config.toml
arch = "unet"
train_examples = 195000
rotation_deg = 10
pixel_unshuffle = 2
widths = [96, 192, 192, 192]
block = "plain"
attention = false
upsampling = "pixel_shuffle"
init = "torch_default"
eps = 1e-10
grad_clip = 0.5
steps = 13900
batch_size = 256
lr_schedule = "cosine"
weight_decay = 0.1
Rows from block 7, named by matrix and row number. Each number is 128 + 24 x the weight over its row's rms, rounded and kept within 0 to 255. All counts start at 0. Numbers have three digits each. After the name is the row's rms in percent of the matrix's.
# conv: 3x3 conv (model.mid.1.conv.weight, 192x192x3x3), inputs 182-191, a 3x3 kernel for each
conv.1 055:080147076137145068130115131103137083104153117123150118084134102127134142122116116111083104098131138145118133132111075115159111126136110149108122129142112115117129101139127168143070118137089141135044129142108120148121101145091136118091113153136090132101125127123153124100
conv.2 104:100139136106159146137119114094135131125137124148095060103124121134143098150133121135080105156138128153106090147144142117137133127141131112154091083186108122108122116135105157147116144109137154152098125120138137124129136190135106131103143128152169109137082136113148141134
conv.3 103:102093135149110134103176138095120130110127067125151133111123085142146108100124121141107118137136080117168179111121098121129151149139112086148118139114142113144133101141090116136124137144112073162102101138136156141109131116122103134094169168106081116120143116120157130143
conv.4 100:132149107086120116147145140111125159108082114154096121140128112095117110123133082126100116136153087129120114142126096144144154109103139152113137134154142155100143117137134099128138123163109159117094142123151101153149115122135137126123113131143149145118141127145132122141
conv.5 101:140143092143115164138116097109111102153168132094141122070151116155129150123105158121136129135122148143146126116126166130139151111128159101145069126137104119134137106180062171100117123178091154096095124135118114149148134153146132094161127128116139111131105130106156111116
conv.6 102:162139084122112112127166124120112125100135153116128089094143133155140080096159108104158124121128109115164146066142124149132103166141113132156103110117109126131154132171098126125083120139119125124134169155097137117128153100097068127123106196112147086108159150074109122088
conv.7 086:130155092111117093112123104076135095115124133096127100086111104151109096097111117081099106153153135133109139088093083123126130125130118080122114131128122134106142126138138130151123140108101104130078118138116125139080185159091074101120149129089116094100148091158139102126
conv.8 105:148134114107113110133115083109110156119137090091138133137125128095109120110119113162114103124110137158138126121128123141138071092106136140103107122129134153112083114104135110142124178133038131131091077124122147135052185117159092093100091151105147158129129119144148106098
conv.9 103:127114118087127149125136121143138118092162145102139138130129117079145128109131123097116154121152090089108119099118100109167116085122157147126124104132121112134108119106176141140088118108049071144079155135099148157089127132138114148127122133153114093154087109155115120134
conv.10 099:118121096164169116132128106188129122136150122110122170122140136080147095114174111160170133041124135142132153113116122116106094121141176154110120121122093134149108158133130087142070146128078074128129150123115143159114143092141152137128109118139122131114148108129163107092
conv.11 100:110077115162131072148173143147117095127141077111141133138114164127113086099144118132118093155145112120123144120163098122104118136135153132136091129125132142134157113123103171162082102120138124152123125144095134127117113126097119133105146140135113150116122127120181127119
conv.12 105:127110131128079118105125111136107085122150126122140093116142103140118131140115105093142110127168117093086177144147070114144145112080152107098106126124121065119167144158146117153080093115132089092137163128110141139119116119128125136128137114108145074088132104121108122128
conv.13 107:120123111118125120105117114099130147105109153067113106060133079099122123086130102167087091100119110112131123099117084106145101098126151151089130120130128080119116174117130134114062108128078107122147145184098139129109122155137123105131121129089124087108114094142164120069
conv.14 101:148143101113119128124077096122095108095126153110132122091134099124129153100113104109087083136118135152145092097068091111131101117147148099088092094135122129110095114104079101113128146104081136094109104114098132108123139121086114100121136126133110139115118126103140069107
conv.15 099:143126147183119095138113113136098166152106137140117118125049134143105147144077117137106091134153134110126103137099119131102130136147155128099101114170137129107121104115118150150135053117120178128125123128151141108168126115127154069096103126142100148107096156141171152105
conv.16 097:123138144121139149125134086149117125107139120103141141153165152073138146091155131107145114155048176084175107110107103111169093061123159109140128119151102103136144097156118135105173105160077136146148141139075146159136122131131104144142079137115125166145083155141115091104
conv.17 103:132055084094123124121138121103114152152131109107139136136086138123126115116146125102130091161127145155150149108122135166135134127156135145090144123139143102126093112094118114129154142151113123109143101141119179141102080095150115116105138150140153106137161113067099148137
conv.18 102:114110100120133104137131178143129141118106121141081039119104160131090148137131112171148101115081098151112124140131134109068125164149141138123112115152141118119132188145070089158096108131162078124088148173160071117160147057177144115111138117156123149120135110137152143131
conv.19 101:130129119142127106109128126157106154080165141118102164113148118068119125116116133168127084097134125086119097070114147139155085101125104124113126121098110112136118162131115062117060092154035084173112152143081138121130145071172139138087099141128140135142128164080111107111
conv.20 068:108099097132118124133110119143101123118113135157089103115082090128070133141112105119119080145082111155136125127118071123091134162136142145116031117133140107152086128137056114143115138163116151111098162138156120141134120089116133122118150097108134104105127132074132143114
conv.21 100:130137148115088142135152118104116131097144134115157107116146148130161062067160109106111149143110109113134137149130124135155103132123113148124135148153141151122123124126126172125121083170118086145135150171130131160129110106138102147117134162091095124142148130104142086112
conv.22 101:152126150100139112126127076161093138086160100123111089147098126111130135150113113157133112135088110160114097149133129103140126159122167145108099112135137150135152120089143169116122149139128141120119191140125132133148134113152137125100138131126159092127147149118108142114
conv.23 101:148125105139138138130097099114131103087132146118143130094140120114121143111141108122095090080115144155126134107102106129129149097136163121138111083145140143112137096117035151105074209086127118092112121172114149125108138134121112136155136121126117119152149103098124064113
conv.24 041:116111082131114103115152150122100057134127115129129147118105118154130128136144138151119094156121140147130126143097107139133148144130152148144116152126116131144137133135090160127129134124099173120079147119105147147156129089097146116117143134159151135094136125110143128151
conv.25 095:126164083127110152163151145083158145077120139127118102090160144118111142123176100095129146154115100117149131091135140110106124125182096146125134111100122131151113145182093124121120120146132172132110123164092146121156161103132097082148119152126121126094124124102168114127
conv.26 121:069112143098135132150092105107123094086153138084138123081144124072138124092141102158101114101138153123132132117105104089132115113141146135085126092107137135102095146101127101122110139110099087119112133125106129126100070125127112128101138124123074130088079085132152116140
conv.27 099:123142128143170110094092136093117157165103064163101143102103086134140106124087135155107160127166091157107107100092092113135125151141124102103139109140127123141130165128147091165122110130128128156107151124172116109144152167120136138097123135105123097153110132153119158109
conv.28 105:138119125170134120119100108123086077115105151079164121127097099136108147121107157109116111119125116171129139127088073093089129134147162127065089089153105153124119080119143145129129147111136151110147086124141148140116140114115168089134129129138088139041120098129140136078
conv.29 107:165136106092092108125114125093123093128116136135143127102123081150118148151114082141165068083092082181164173071102104164145134140108125108139104117113133108168146139140077112093103143148146173123124112119095111129119135150085072123098125124081144131106116113141156132116
conv.30 096:091147144106103110131145150092143112137125117158106137097124122150140130158103138123105140092153098179120100139162126091106129182142127155125103089145164108095150141095118122164134155090141168116116112125147107147134094156145106101125158133092107164117164085145131094154
conv.31 101:112108102080121118133155136162122149074141129147110127130124124121137117128118081147162108113089106169175104098142127101130130170149149150110124101152129133157119138136072087138092136173093150118110156124134111112141055134154116140082115121142112117106163125090108155136
conv.32 102:090097175143116155126114137133101116146140098140104141101124103148155137141122117093108106124161155130144132121108109120176127140147124123120082134162112113131122081126136149124109115129126171107127141109130157127148066150180147120116065155093112118123136100149157154070
conv.33 102:132094054147130124137136155101151142125132139136131111103100105127110156143152134113110115102086179149185122083123156137143145121127131136115110119149138184095152098138093141111117149145115223097050129151066160066147134127095104089114114143150151155098140100126136133102
conv.34 101:158104065139153133097125119110164116139066153130115132131119136135064127117168159106146146160108108121091119091110114135116109144118157103126130142099099154129148155138132164108112158133126149119131109164122144127125157110089150141138150088177124082126121134136128128084
conv.35 103:130087103126141111134135134115091148144094131150135077146082156096117129106161122172129065111105156098169126168159135122082071129126146162131130112105120155104130187140108075160120077150110101156118135156128121120147145079149130123109107126125154131117148103100163126143
conv.36 100:071119144105136108109087129111085133138141150087154126106131077109146154090142122136137069106136152143132140111151070107133116122135162166099108126132135151085119124138087106145120154098087129121148128116121171137084104145154102104088103167116135130104108094143140116121
conv.37 104:112133119135142074129144134127156113061128156140151102089091149115126167151124157155106142129083129142105147101132114112116148133147152160127124140123139124119154193111104153118101120101136154159033168176051136134157137123138124104120115145145109117136147129142164111125
conv.38 099:124096102128149111161126083130098176130113131125107130132108119127137164149117101086087103138104132165115154124120153144102126127112146149147107086142114172093081080137097117139163244037131145145145118101114136152144113132159122086097170119120151137163121111091138116093
conv.39 101:155075120103165151099141091113155130108156129124126055141138159102130110107160065133127138134114143091138110108150115116156112135096124148090083125119155089159097186106125125139100097148095117129072133143139133138142118117157098152107069135123123105130149133130160101119
conv.40 107:107118152142117122115114090146090117132109121105123097087150073148103137101121112109136149099097138177118111136108091145135131125134087126094082125158130132109136090135133140115130152123091164113120093152080127124107140139146123101090109133106115142071151096149142149107
conv.41 103:115116107117109139109110131109125113081124126129163094093156123101129106116191076129144136133109118138152144090157103116179083137122109149111133121127106152115132119176124120130104144134115110094095174159129130123138138089110103152140080160110072130099150129144153119131
conv.42 103:120143115129123150133122083141145145112155127072150092132143148100134159093147090084121120139087156062160108104132111146156120069152126119126096122126122136148137123142103084114161116134070108147163103101132174133141151130122098118162092140128154143133143173095146072131
conv.43 097:136144101114129143045082165126075143145106107170080139132100116127162135142098148128113143125148104166111135074088106119153136140179098135121126096173132108143133169131140152116121120097137176097152138160165077088166099130118129139137109135121140131099116123143101127108
conv.44 102:156135106122101113131145142143087157082134124120083160143119174132074087127126150157126158124113125116083118149122158126155108148134141134169125143141119144141125142154130097132146124160119146158101139103107176199107131111093103088134124139135067163125168144105166131100
conv.45 099:132137104129123162132154108136107114170122094128193104128151128122115143151170133101123086162166155118141145129106129146154143078112123094142134104145122115155110107135115127095158162098149116124171115093088148112138145158125128137134140154148113132147106131138076097140
conv.46 105:102150131126165143119094103127161122125103100133182108125106100063119137122136121150116101126130140091137123106126057132122123069139104110151116125128131105138089134151120118137146125117079135135146122117128146090084155134095113128069115140117147121089101119148124144155
conv.47 101:094124102117128116106094167110130151130083156092138105099135119098118108119135139099105140126098103131143102122139130118157117084148102076118155144115115160119123083109139134079101157111077071158088125123091119163130134126158078130093092161122110094093161106137112114139
conv.48 103:131135131125146108117107128107129136144114122131126144094132082158134116152133105102129140144123093136103162133136121137151145123112130119127146161117121130104149108113118156123094078132136096134138090136130118135089161148123120156127117117119127119129126119107145142126
conv.49 103:118098090148136133113132107119144118088089142097108100144125149081063121067147113170150106105084154114112128114127122114114108154141128151088126150148154140096082181104123096134119093165114115132108121175112138135153143087133125127078094143146121145134159125158141126092
conv.50 102:122139140124138121120088132146120065164148116115109123094117098118154106112089129153115098116136122108139099111129103119153052110154107116135101126096064168155054158090106140123124112143088136122113166153095100152092142170080150142107119136109092114097134156136142098078
conv.51 104:112141115097126146133113124105146052139111163132110126075153078149141138147124125128120121112150086143117156112148044153120153156123130137081094132119106115152150116132106120133016120145149119137104134113126120136123145150066117147114154117125170109067140092128106113079
conv.52 101:120137122128116140149147126116130152122123112153141107103156143103165104157132144164093127092170101140107170121158131121146129138131128125142115058115091120123130112141102086147069148108133168148076110133136136161137118138076092179143168154111138142128158107106144123095
conv.53 097:068098166112122101143130118116147139122104101159148081120125147145136130124124119140089143133115115190168151131150129108150145150143124136139119123182141097093142145106116118140130119137140174115119082120154146122166094133154114123142141106101079133139129122138111140141
conv.54 099:146145110126129100127128096118082071157125146125086087144115094139147126113092115152097107167118142110063126136126146148117087163093093115112161155119115137117049156093141166120141110116123114100154168153144148114122188151097109133087157104119148053163105165110118145106
conv.55 098:119082135105161143137149099118135084104138132145125080107138149130101118122152105122157098084152109112123158111145094122143137148106110126124044104123121180094111189137076051130106113137110128140129151131109113110125083105152144159121099136100115089136167073092115152150
conv.56 106:097120126128133138120128115077120132106132106091084152079124092094162122093121099144103161137127108055122083074127085134152095091138164102115144116140110076175061146139195094149081098132018107134124135143114105111125087143123153123119131134129139123073091116135152094100
conv.57 100:148120131179073124127126126111098113128123110142137160083112077132139122134140118168133102098113099157173116076082085116150156149150160075146111140147111146141100099141115119131125136155093154153091127101127129132125160148122085040110082153144132128075115158152149156082
conv.58 105:104125068088150153119075134146107141143108157104125100094127072133135126121148121123114074149111128120146127107122119126186111117124136100127085144128132123094090115115103147103114118124100112111086123149131138139134153139133108125087104127140143133082132128144110127102
conv.59 103:141121106125127106094129138135131112117108131102147150147110101111142167071162155091161093130089155146112140080105094136136160127130124091088156137141131158160111104125134127081119128154114108104129103163116122205135119116114140095097095133158151098135109140116116117118
conv.60 096:169161123135133150096060117121127147129130153071170142143138105093130169097143155090111149143113149110137137089086102139121104056171194082109129132152127164127109122125132139101139150108114137096121104157095116137113140102122137134138100101132143091126130121149078120120
conv.61 099:134117105126154103119145057119113151108114092110112132131114093138123118140123123118148140128071113173116161099104092142140138139123128128122114133148142122133112097151128132111139148128139104141103146119133109170112152109128111110102149106085133128127115139144142119097
conv.62 102:109120125112123093108130161113146125101136106109107154077131132075138109106122155173127076085153110134136100111150081059153121118134114154115066117126129075162099189097062111159061089145086106133051138137135073138121126164135115112085106141122134148146100112132153126109
conv.63 100:075137118136117083111150139120130105081144101161135124071116150137123119106099106110073183148128115117172120132145070096121134160122115151106132102142113142120111122084166136159094074146107149116081143133140097107142128131112123112110129115131131138141104109116127141116
conv.64 102:141146077105159144126091140147146063124105144106158176128146080108081139136136148143144162104107165131109147134108125142109122121148156114095122134135097159149132122130167129112147166130107156080161123142090151117106146134051144135163114088184144107101138149134139121080
conv.65 098:137124135112137137114126120102122084103107134138133142078124066115151101160121113114082112108110150113133171113117061134117119146145115131116126136102137137141145103132116136131133129117154098156096111098124145129116095142117091145104149108113131150107148134105103111123
conv.66 103:127129181140090138127086099125104137110112123157122125113106127145102190132080104123116095155100124135123153155104121105154171129094127149097108129180151138132119121144118133131141119134124121155140093136112098144132129123157143095119102062138096167122143137122097156071
conv.67 106:140139125125115080124123138121102148125144098083108137089112102102131115108103090133104134106115147085124104109106103119141075106123148130105126156121094063137107146134132114128092081132027101116117141145136150124103159141120088089114148128086149107128122152090131077108
conv.68 102:140152077131148132095122128130104151143134185116107149126155156125108169119143134109113141138096138131094172117101130135127169129076142118129137119125151135104138152123145090122122124096144144151143139110127144117154190092116097130152100086154119113134148164135130162110
conv.69 099:121164100112145100110082098101136155136123092097117130081167157073157098089122102173105142102144124117136097126095081091140141110155143142084119112120135067135074167091143100159078109129059129137122130104134121128143146151126117115122105094142107136091109128131112127131
conv.70 102:126104124066106105133145105090121115085157106181093117130109138134105141136125182113098132125117101137127141072143116161116154136133135151122122133099150125158140160144109106108110128133143111136127128101180119169128142101096067123138173077142139081148129151124083120137
conv.71 099:133147152086127112114080112118113097114126168131127131115120106124133150124113106100089115120094122117121137112128105170125151108130109118096154128115151139150091118130141096108103148118075097117118198099096106142122168094153107157110111128110157128126103125106124087092
conv.72 104:126130137099149125127116129111102143143118116090117100117132121135141117094136083152148134135109157129131132083119116160132119118138097125132146111129114182094086153139115118139112137125085134136138126135106146116138096177110127108120121130133118107088137128122134130081
conv.73 100:117137142133069127148089120145119116114124138100158132111126135115135157126092155100115141123132145153125144132076120116161133130164163076085121119153117159142177103127136098121121135143128078101153136116129139147129152131119130100153092121160150092116094152131121103115
conv.74 102:128110150163118112112140110165102102130138122104163148141158106083163132130154120171139111101133137108116121115122102126170095145123118114125117125141102148143132164142132100129100144101094122169140138126117144161131176086183146120116079160107093145116150159104110107111
conv.75 085:076125125141158103108120128076132091118142122106136150053126095130140124133131101164085132128149133120148147135149051097120124134115162136080075122147106130133147164075115092166102145118126119143111133145121129134071122153160126149072120117146099123046155094137135104103
conv.76 097:152137110098122148126100125115133134107096122125162122114120134115154128114144112121149142157083063108122167098115143118120128132178120097118148105156116125179111141153132100126097104150122103122145182152086131129130135144086077156130117158122123077123139193148094127097
conv.77 100:115126141074129113106155107135101157129153109124136094147115113057127098107160082165149108111110115131131158153128060124160110107112128120100094131113109139104143136115149119081104144128085082151089102123136131132129124129169143145123087160115155123131121113134120112102
conv.78 096:131131094177126114113081112117095133091118131101113118122117132129095162130103150118119091145094121117122110103136106128162147120143145136123116150150107105177128098134097120145096157122156127111128134175128155159136157125123116114117152077135156135099147152118103146123
conv.79 099:107130156157110078120127110105109105118111135134140123098112141148155130158093118140096108121127133149121124118122125117122138143149132120119114145111167139119143148130109139093142152100138110139121115126144139130140148137156147104140157156075107142136173093143123060168
conv.80 101:109110153098120149103135132144121128142124129106132101135149096109113139103146144146112083119136106117127157141153062113163126141100138111117057131148104122128177100072112132080123120142152075122142127140114132122103115129149119146135087131109150103142101104093141120124
conv.81 097:128137104127141126076146095089151147106136125097153132112133146100159120118117131099172119123136143133126113116130140117134100096133140105108141167078144116153139166135097130119128121155046143117128167101127145138092161144131079112119091168108151089154104168089123076155
conv.82 104:087104115119129134120127118102102125134151119072129160094125108126143138097106127166095085125141117106140094113141092079139128119125176145121070119165157109129095161110084126160125042156088116154113105155117140137114101150136096115118129102118135125135133079141134136149
conv.83 103:084148119166128128123102162159144113140145113108117138099149131135129121160102114090136119135148127156103102133120120133160119098146130103064116132141104125136174052166132203144094159090122137086102110134102159172169114166109159103106112196132192145119103097145178103119
conv.84 104:134134128144138083111123097128121157144099096161096142124095120174115121126132089105119088093113111156170120144090102178138134137122122126063108150135177118134131091119136090136158150148095178113083104121161145128139154134105134129082114132119173140136138105138083120139
conv.85 097:082143127113143076084131108148122151126137061133116116085114122106155124114137125135151141097114169153108101124149097124154121122101116145096097147137113137121114140115151153112105156136090146119138151137118140135089155133144108103086109139124154127106121132109169115094
conv.86 098:153130116119121118095162113149122139144120129112143111107135144152110141124166072119125115145082163123126141052130121128170132142147072134143101136116162126116087135121116162100165139117120114131131120118117151149113143114143090126133142161105110141144157111080139088169
conv.87 101:084131159129078111149123125122090134129154139131136132096113102111168138118117084116105108099143136114161097149110107119171147104155175108123107143188116079127115061123117136148108081126110182092137100128098152129149075148135116088120125133140113147122101146158163158079
conv.88 103:133102089129150074132137124136107193097089123163103143146062142130128131181135120162103120121079134148142142118137154143087124152130132153152115148135130163100153160129081106156108156113151181157113108136112145128146152081165120153068154132134152152136161119074129135115
conv.89 102:106125158105120112058152087103154129111116175100151102110126143107136105086174109135100136095122078141148122112159091110196139141113095084141120146144128164092161138103170122116078130128095114185119079146102120117121116150131102128146088159106114132112145120139153135105
conv.90 100:119154162130090104145151129124135163081106126126155121072158164087113130148092129093104137110144068116147184089125116126149143118134129090089105120125119047119167083109113102120082098137134132131113134110108136112124090149135095106157133140117135150107134094122160095114
conv.91 099:118106180144096138144084079139116133073102114147149118119073109092083148149109180099073134125113106130153127147126101117108127137128150152124134114099123106159127098136135109122144149127124140096137148119139124172097152119090138106162144082125122157128116130110088130115
conv.92 101:063143139096105101115150143115119156124138085067114141108115169092140089096132143127115144119125096092135151119103120113146143108129131129123131160135095129143155107113144129136093124171134104181167123105086128129133102142159114089094125151139141110176091163140167095119
conv.93 102:130109113110145119118111133104109102067096163145144114086131090138105104156147146116066144148130127155121115124110072104130118162132118126111106110129136132110150123139113128134096127122151094145071149132129093127174113096087094158147153109115156133100147097082124132135
conv.94 102:144114111107134162108118093102115144110129099103128100131119096118119140103148097123079130087110138142126142116122088129144083140154143101101107142129125139166137156101116084109161130171122118114118130159104136142081127100139106153129118138085108106094131132146111090113
conv.95 104:143090133125142120107127142137091139120151151137107092170100128094118157148155085163121106121108148117173090133128124122106157132128145143131089155164128129133126143133098105166129098164116110140161143145137131112159107107150138141120098132160110098125180136107179143154
conv.96 103:134107087108139166122123110094134116069107158158113138103119083100133157133139103058158113150083070099159117113117110114137101158137140128123116129102158070153106084141097099158125101152089126115065165166111094143136119101108104155146104127151139119112116115085143133128
conv.97 099:137141117133137101096128153097122150129077114127126115119123136085093103106153112141116115108104147111110101123135118137115085146129097151096157133143106125085095171138137108126147077124100127149112136145076128104169145133113137106103123107158127139161168152118117153096
conv.98 105:108158131125100114118119135066131080170116123102141158090107100129151163127143086133108144035121115168141138156119136078129122130146156143117140087126131124124120133107124078159123149094118211066187144107107156095097107138126162128148085127119100166121099137085147085133
conv.99 100:092124126156100129140122069159154122094108123119136139112127110134066116175161115137114131109105085134144111170136104125131145107114164150143094111097174150113168138133126122113121145136125100126121148164118101145102145122113151121125133132120092122134160090150142118102
conv.100 105:109105137079130113102135114124137130110132156126117104076105123115114138097133122114126099096135112111115151119143100132147150135095098090104061141125112145084163094069069132090111109137156149119111125110090139116144170143136082115126103114128089107168114120133144116088
conv.101 101:140115140134118066153155142139095119162114107123159117145063148125148109148150090142144074125091125115125107148123145152113115158170130120119122184149127134122096142122145151129118121123104116128136160142121132136140135109124148100103135173178147104136143117121168142114
conv.102 085:098141095076133128129109130093131100090144154113144117072122085101139178121108100116101125111126152093143140068117085113146166134130131086108100135130138118116142074117117151092090122136118128098081151089086099129124103145117078110124164126141090134097122116131142047108
conv.103 106:131142101108137116134101057128102099123124093129100137101123082109123124109122074125122113131139141114137098110114072132129107134115138144089117119113134141119104142121117083136118126136069103089124119129167148144131138126121112141092127076133137109124119119123115142076
conv.104 100:128119157116130141094119100128128133087160082119131174081119148099142137126153137126137141122146168126121118115129093103122130129116146086122068136127112110150100131116153139117127121125102099151093140095116135144146145109198078142094130132126127156106128101133115099080
conv.105 100:077119143131121105105128109102141115128117157137092136077091117140105143161125117108115169126070126158089141142138111118122156147108139125126109154153156150096134092139112159103113119065137137103103168164116116132131084142139150095122104130114101108135169088161134118143
conv.106 103:162160114123110168136081111149105151147130126165111132129130150130143118162115145151124169165103120158152084154118141109079139137161144161110149088131152136103122151158131115136135139099130124144094178144146123117126158131110148140112128064164107081144142166134120137138
conv.107 095:170127124093127127121125066111158113102158130098165122106127182077175100103144085109088184119114126047132135120153119151124121117131146142143094149127133103138157154133113105132128085155084103117133145088081114113123160124138090151115145081119144086149135138116124079137
conv.108 095:067133166145098110128091149106115096120182115099179136087131166128138115126139126130114107100123165138160145132124111129130110124142117123143116101139116159090142113133112107125125179090130131121115095106144126151098090150102148092116131154126092136124127075122073117145
conv.109 104:113152128074107138142110110138138094124127166096141131132119125063121140111161130121114150144116135082128094122139103138137133063138141109126117122127135149185105100139153109139114130118057137138144124149127134124102098134101131131132155114131154146120061117147131104105
conv.110 105:078138132129101136106129120102134099097129121116091079113144110130106096132128046097116105135132092108100111123145064128143127128112129133088076148131122131121119129123056159125079114112086103121120114163128167118094122156100096117132153141112159105084149079121137105110
conv.111 098:142090105117108111127151138145124157128094125135124096137096178118101134139148109159136113129117150128126145119123151133109113158138146121147135103109141119139140165145125086132138104170126136137137136131146133090139139053167122111102133146136163094148118135115125137131
conv.112 107:098136130106110136121126114125104184103159058065109170074109137073151140099123147143090134115116121122101135128130118063152088067124183114142144146127108123126138119102152129115128143129110113161087124129098124157114119129132114105112098148143088139128129107138154109102
conv.113 103:053116126082137144109143115099144111095119153091127122079127097074118146122125121150092120089104114148099145122138094074162156122130112115116092165174135089126134094078080130124119134133175121158091128125104132115166112140130115121164125124107159129136139101123155141095
conv.114 094:118128139095116158138106137111133108125158151110109117103151131106175140124128152085142130128095169148134145103136131120152139099143128101133137134127111104155142131109116112080111185131113070119150129118142123139131131143128077117144133140142128123149074116118096132141
conv.115 103:161142055134123121143164107127138147108102126082126101098127114152106110068161093138147140129115121146118112105109123143103078133114089117130085117127110177103118148155094119129105111146122132145102140162117119145133121090099153109113092153121080126096190175093146123100
conv.116 103:115110143117128135112136096104105120148151100114106119127118103113136109079147098159109090149097124102119082057122104114133123134142104125131105126158122108135088173136119115124130104140070105158121152171093140126103129126149108154114110115129114124133128146103122136088
conv.117 100:090111105125150082112128158080137118098110104127100133093127119096129106100134138148125098100133061114145136055140096107131149099149117151089117134142107128112126133094117125139089117151112132121126096130160120108164088127124123102085096129161122108129140119135140123103
conv.118 104:119123120124137111147122061087129115117148178085144094084097104139107158090128088142090124136079154133132127109111080116130155140124135119090121109178148121142122110136148140130092152128052164114101122134074157125110146123151132114108131077128103127084152097145108120104
conv.119 099:090154101105107162135126149087155156134133079137152112097146122146132134131093183071106143155141089144142156104133157147146136161104147111187111126143146100103128106141088162132110097126167128104106130119158134160136106134133094141110142136156142138131105103095107165139
conv.120 106:132130061120125166091148105102109077122135152135159104097136098117125148114176093139123132139127137105120122087129067108129131154136105099132117117123141173118138118131128137152122127141067068148117121202087140117136131065092140151158092157128128109058131130162151123135
conv.121 101:113123162145133134140122137088117130118166115125153137089115149113141163146144118116108133110168117149093101113136092129163130109101132119108081120149097101142099114120144143143074116121101115122089134147119129162151110119152137145153119157146076166104129105110148141046
conv.122 099:139117095090075129091128146110111111092127163134113116098108119129111154101131111081160103106138126098128164109131130112158148107119128085087114123099137085099162103126111115109127102123144130109082163118088096120135121122110094107137102111165104105120151110118107105111
conv.123 102:122139148079124111140118090108137062109144144123173107096116110079153146108163084146160134124087094073164151105133103113147137121134125130154110118131138117136115136147123115137094079135110107141116147158134158094100144109171089157127099121090150118146103131097097122127
conv.124 102:147158050114126127112102108114124137090125160126110137103124120124098157126096105103161164129076091156118162120107125101142149117134113165127134096107108089156147126148106144118122145143113127110113144132105156127133161107063115141132093097108107122119137145133129135108
conv.125 100:164140092085105155107137126128119176147096135139131107131159127139116102162161111124138195154111095091103141130106122141141127161165091129102139147160121134183080183096161117066108131132128159106122136145098145127154142097081069163145134150105137116105157178121107101110
conv.126 099:132143103118186097096095128108136140120108143122114103106133135099148129111138113103162159122097115122118114097110131155127140109142104131100134118117126119144142124110171075128132079131144096130141148128121134125126157120108144140140081108131157145102091151105113135091
conv.127 098:156138128148168144095102083126109128109142126117123123103117085131107136130165079104142100128115127094134114109151087119099091128158148105112094122119129126143119164157121105109142121128080104103112132142132117134097141134128159172105091104097108090119145106107095100146
conv.128 103:128090121131130097068132142111121140103128140120120117111111118099111134100135149116099120070143125155104147109124117132134140143102122139126084148117129145089161128121134111132113109103157132120088104137091116138113104103147130118129112124154111137089155093117117105115
conv.129 100:140133136140127114085136138128113168097117109069096186164108130078125105089124157150145132115130120110107124132120144119122114093124147128139123140083126125141151129152144113118124110128113088164143133121133136142124127134127113107107078128172146113174125139149146145109
conv.130 102:166123134103104150109148117133117116112152150109092128097153118122170154108135088103153099121153098090173100075140099095161112142158133087129089120136119105171123122146099122108106086170077088124136163144117111105156137118151082152119099153108122127119180146084132072157
conv.131 098:073147096127125126136131169089132115145094160118081155102169099126111123166115151143104083129158121126113106143161130114118103160122123146166136077145110102104140121166069091166127119153128129176115076165122160136119107117093133141167139158114118140102121141104143154138
conv.132 095:142122121099111118107148112086106127112136130108155105127112098086132165067190125121117100129086134084159133110125127177157132094187137162113137145138093115142071112151121120116096114157073103156116104130079171122127134132143126141090089135138102136106135124147146125093
conv.133 103:158138112112128147060125114139132145081151139071134137122137142105120109069154132098125168153118175096109079127089111110159097094143129087101166170131118074110105095129170147116119103139080122111138138125112122150119170135131114119138077149097123133106098133146141128136
conv.134 100:144098096117135139068172078134115136110109108114113102125144125119107089111135088148159098134069140079139071095141127134176076133103146109139110122129121117145114114142157153115127133149077126145105083157148130103128112117165109148114079155110172132107152123138140056106
conv.135 100:092113112139143126102138087086151126117112148109107096076157129116124095107155102077138118086142131144109103091126085109152118116120087107124093129157114130092108081132122129166091152095076127137111111149114129141113080126129127128105113146096115155093137086088165139122
conv.136 099:139144114135103094122135115117093161099077102151176145104094136070115136141108161117090119146127133110117144122115112105130096123140163083123146128124108162118170091131129159125137166110140164143097113140140146125084160126099096116135163127164104144114122168123127077103
conv.137 095:140091074118112140132139148111143147085133127151167155099128122117132137115190120153155092116103101140175157098170130085134113141152121148147089111126140145123098144147069120125122178143089131137124126147107130139129099087154118140161134142097116125111147117083153121154
conv.138 098:119138105094121165139075113101100138141157152118102131080148130085153123130155152098127148138113120123147088116124053144175125095160158141139118132158129123172115115143122082143116150127085149122121122136115092157121098108084083138128119084158124103097155148166117130127
conv.139 105:116170064092090127130110124110115104096145157092119122141172139105105072105150122071127124163142114129100097104123116115143093149147136111111149145146117101142074091145090169150096073111075096126113141142099168150122135094064064137123128125126132104135127124149139151117
conv.140 052:100108110115137157143134129115157134126132140144145147141153126108110131134167136133137141096140146139143134132139128123131136150166131132140136122114144147116129123091135084129116152138142092079129096132110156147141041145140080142145152125130045142128130083123138146115
conv.141 108:106120140127129142117115134068118146095135131090105158033096138065113117119099159129125135123097132125131095094130092107169107080114165109155131103140094117156061111160158075139060145137059119142126136154126108143126132144094135144130119105142122111103128100121128110116
conv.142 102:127157166133124120090098087158093160116145103113135112100153071100143126078154106146145115153104115095158097136118081108135102113175149092120098148129122154149085142134141126132116097135078126155118158137106140122091152162148140146133053135090110121126155158115107092122
conv.143 100:153136119076126130155120107116153129123127161105137087127145175095145125123163132113136166142066117120157145092156141151120148085183134085145144132143099140182116135148155101119111145156124160116122178147097139141128142098101058127181123133129104115117117192088100117075
conv.144 099:102146134131082084137149117119102117151149142122098130082132135139106171120118135152084155144147098164106132133108098135158143138109146113093104141192126121133108109113139144122103132138107127141087112155111124155136105127100160109116141119117115137118086127142109153085